Rows from block 7 of the encoder, named by matrix and row number. Rows with one number belong to one attention dimension. Each number is 128 + 24 x the weight over its row's rms, rounded and kept within 0 to 255. All counts start at 0. Numbers have three digits each. After the name is the row's rms in percent of the matrix's.
# q: attention query (encoder.blocks.7.attn.q.weight, 256x256), inputs 128-191
# k: attention key (encoder.blocks.7.attn.k.weight, 256x256), inputs 128-191
q.48 077:109101099081139135114153151135133121118123173101131121104144128138147114146132143108135134145087082161124118122119175087129115116117116120157125106096158155111139125144158139138092114126133170
q.49 080:148128114152118094097129151132128085177131124155111106108133160159141124124109097085093090110140134156148141112095143136164135128144163107085141120124121081142126121138155136143155129106163129
q.75 093:081154102148144105166165117144145146142161136149098137113112102107082147159146126108127146117081168121125155124119146109129144136087121099148150137127135069117163151120151145151124126114143118
q.76 096:084100131160103102135130130116112160161110151120112119145120121114133112100140135163134069145133129118148143128098144137133138146130128149159124134113167116077138108133120134057170158144141125
q.77 083:118084103185119134098146118108119096129095145159131166121145116162131125132113134103125137126166121115103114127119146113088113120113146100099107109183124159126098125138141134115139125147127126
q.78 106:158121151160137166132115138130100110122125066102138175151142170136191128129098138104132133172150138106129117136145097102148098117115132146116119103124083125122134095131123079141149139128142133
q.79 092:152139103139143157170154125144106108162151118115147125120137129119132121128159141152094177152128084088131134127149131154113139104151130152136185151123086099132127101094062133167141156120134104
q.80 076:142119156150103115111126104082143131161128159173153145136157131128115119131130110122128089108097147137130105145139135129124157103150162094149118124146130177147105110122117137146162144108109114
q.81 083:127124141151172132125135118112118131167096107152135134118146122136117108101163121140122142163127126152127133119127096138147143127115104107120179127049116114089136101110140128118104107115136106
q.82 088:111138091107110117173157132139113119130138104103124137071127123113142144170145083116115152151160099105136114113111115147088159113161114119085124147138144115108107108109148124119122118161098160
q.83 083:136158128074128125114100137173138112104135092143104145103123130146094128130141126095130115095128125142140110147118097139133151141165127150108103163089089155170147145104140078133088100125081161
q.84 091:099141139172111129132129142133123118120117138114141123158106095138091148168113116115112172130131152068176150150111110112130181129139132111138109110098150098146152117089098101133121109095115170
q.85 090:173123123151154156120136152098148098122115115176135176089135121092123102124161114112103122091114113142133149159146098111128134137134136127078148122113106126130122133116124116134104122110137130
q.86 095:135187128101135156095160154145125108130149119151110137137134141142072178109100141156125103058109153151136143130132173140138071097109134143154122174174126096147131134154127152099129148131130097
q.87 091:127148130111153117127112110152133120142163149123136163142161147121093132114168100178157142080106107141126140127117085128115141134133150107114135181110119159097149154122097106128180135120157123
q.88 086:130147122100134113112150090159102084169106104103133153105120114154086140147132129086123137154112128129160151153152139120122105132161075093152168114146086112173121101152146119107121131116145148
q.89 101:124104095115129131111087121087103168156138122130135134143157150149133142107130114120158112123133147136116149048173142147162140149120105123147101131146116143141116110072179138137155135130151108
q.90 094:123094073144134126117116147129139159123093158157134150097135121110139151124119115106156116137151089096135107092121120111131180102169130116071125124114111122111117140121098110154135106148082122
q.91 107:092131144108112141112164113133099163115145090114102105121123158095121116099127111133158130108134117143097100118135160115131092146121146141136079144147101122139101148132183157131127155129165112
q.92 094:174101136152149148129132151110141127126128132131122138140116142132119110124161141144137192131149186136147105125171110146119140169151116148111149115158101128076126090102075132145136122128102144
q.93 085:118136114109083087151139138133116139134138170089138165147061125153093118132115127148132122121115090109119098144141145125107136113155179118155124130150119082137147139165128103103153159138140165
q.94 093:114127126127125110130151134136093156151137117170110193133152133149088143135156136118174173105152150118136097143138164138109181170109158075105140120108094135076127133069128115093153097136115116
k.48 084:119143107091142159122133167123137152113099140128181131109153085131159112118147150122150125149113116108133147104132162120129143166180164101101126149126107120137164141193099125141131095153132118
k.49 081:131152143150156154168176113159137170104116123137166094138126122097114132100122146130108096157119115161138132161110114147156145110169107149174155132141098148090109131096107103136154115134095131
k.75 103:150156123105166175146159141122108171134125172134122155126080086096117165171095157085126117138093132145147132124118141146111169154131132110159143127097147156091105160089104105136092147145140153
k.76 093:121153173152108131109127175102085129147141146103113076142145178102129124125115111135176132093183114136080119136122104147085131114104163168124100123172130120165108181125162118142125098123104152
k.77 079:107116106108104135098110131146091169093121146099116115151104136153105154132083089137176142151177128134088129062124135162139125132123115140085145115159147142146135150154097121160172122115114209
k.78 098:103108123139080107197134104153121079104107107125103120143120140153124130119157101143125084183132121105112105126115118123122144146140145143129152121151085145128132113141118132154138137148067134
k.79 085:116139109160116123120141116134140125123116094148110136144095079119136084170191126121117086155099148115161090169109097141082171118121115071145171114107125146097105143110122171121118115148089118
k.80 070:110127112123123103084106166125064152123136143094164102160141145153114082168128090118159153147142129129112218136132145134128126108117145195137137111113166127149121137150121074125156133122133169
k.81 081:149131127135123122164122110095150125153142082149138107133061108101132153169152105174109151103079123171130128115180122111090154126082131117119131105141100128105131101105095107145143128143130105
k.82 084:125118124138122113153155065091155158121156110137169115105138092137133134096167134106157119164100148109115145074131104164107126181174133098113148129107151124117111106122129136139144116113111133
k.83 077:118122093113162067153158117100137152157120157122131135111125109159129153148137111126096136112101151122125172128129138141112126176114172165181128122093158124134110153127134103079128182118127104
k.84 082:127125105110165137157151145104149106171147059142113125108122108127119115120128101138134142108100156167153132152110103128103156120115130107141120107117186166118155134133105123138127131159128105
k.85 095:123093107119163122144106108142121148121113106154117139119080074115112146162116122124137127110128128164153114089149156121114145168112137123137138120134082112087125111086125124155099098161099166
k.86 092:136100105113130138108120157097101176157133174133136157123136184154147130127082161123139107134104152138114133190092131157135141107131148143142126101128116141153137205138145109128114171093116128
k.87 091:120155117167144146144147141128156167127117161141111136131111101151144096151141128170112130141095148124130168137155112093132172143110156137119106122100123140122118167104153125112098135088106087
k.88 080:108155144176163125175124098101160127134128128101137141168100101139132124128126150137134139097111156081090120138123118147087116152115145107163127105134160122157140158095093116140102182095111099
k.89 102:154110149157097131085140130132124107093144135120140134138135164170148120120138125157123112106110111130091127144134157163172109128141121163107110126140129158163154115178117120140133120129135146
k.90 088:154157143111143106127156083152169151139087141136151151133124071148132132105159122118085176130104133139126113107160152102142148144147113101126157155084167105064130098194142125144131109107114112
k.91 118:112107135121081135114112136101104116119143133130110113109144154105157099088076144092136113165109112164121116154131111146136118097116122171114103134077136134121118154132113141103076106115123141
k.92 092:115188137129161117100117131124159056140114136122150136142120113145152084098088116092126133154149119105106113107130104111135118156132105126123153175138117094103107101107133160123117060104106144
k.93 080:117149158156143127141130156144165128120164138133062130111168149116151119096111185124118139137124149111102133120119074106094094071132138145153102118119139107158166155155143134086104172099122103
k.94 081:138155097137127126121160184138153169136131152156118149152082122128155086134083109150129141132118129137108124117178103140136154123117189111117118145126113150108154131118072157147123098118155135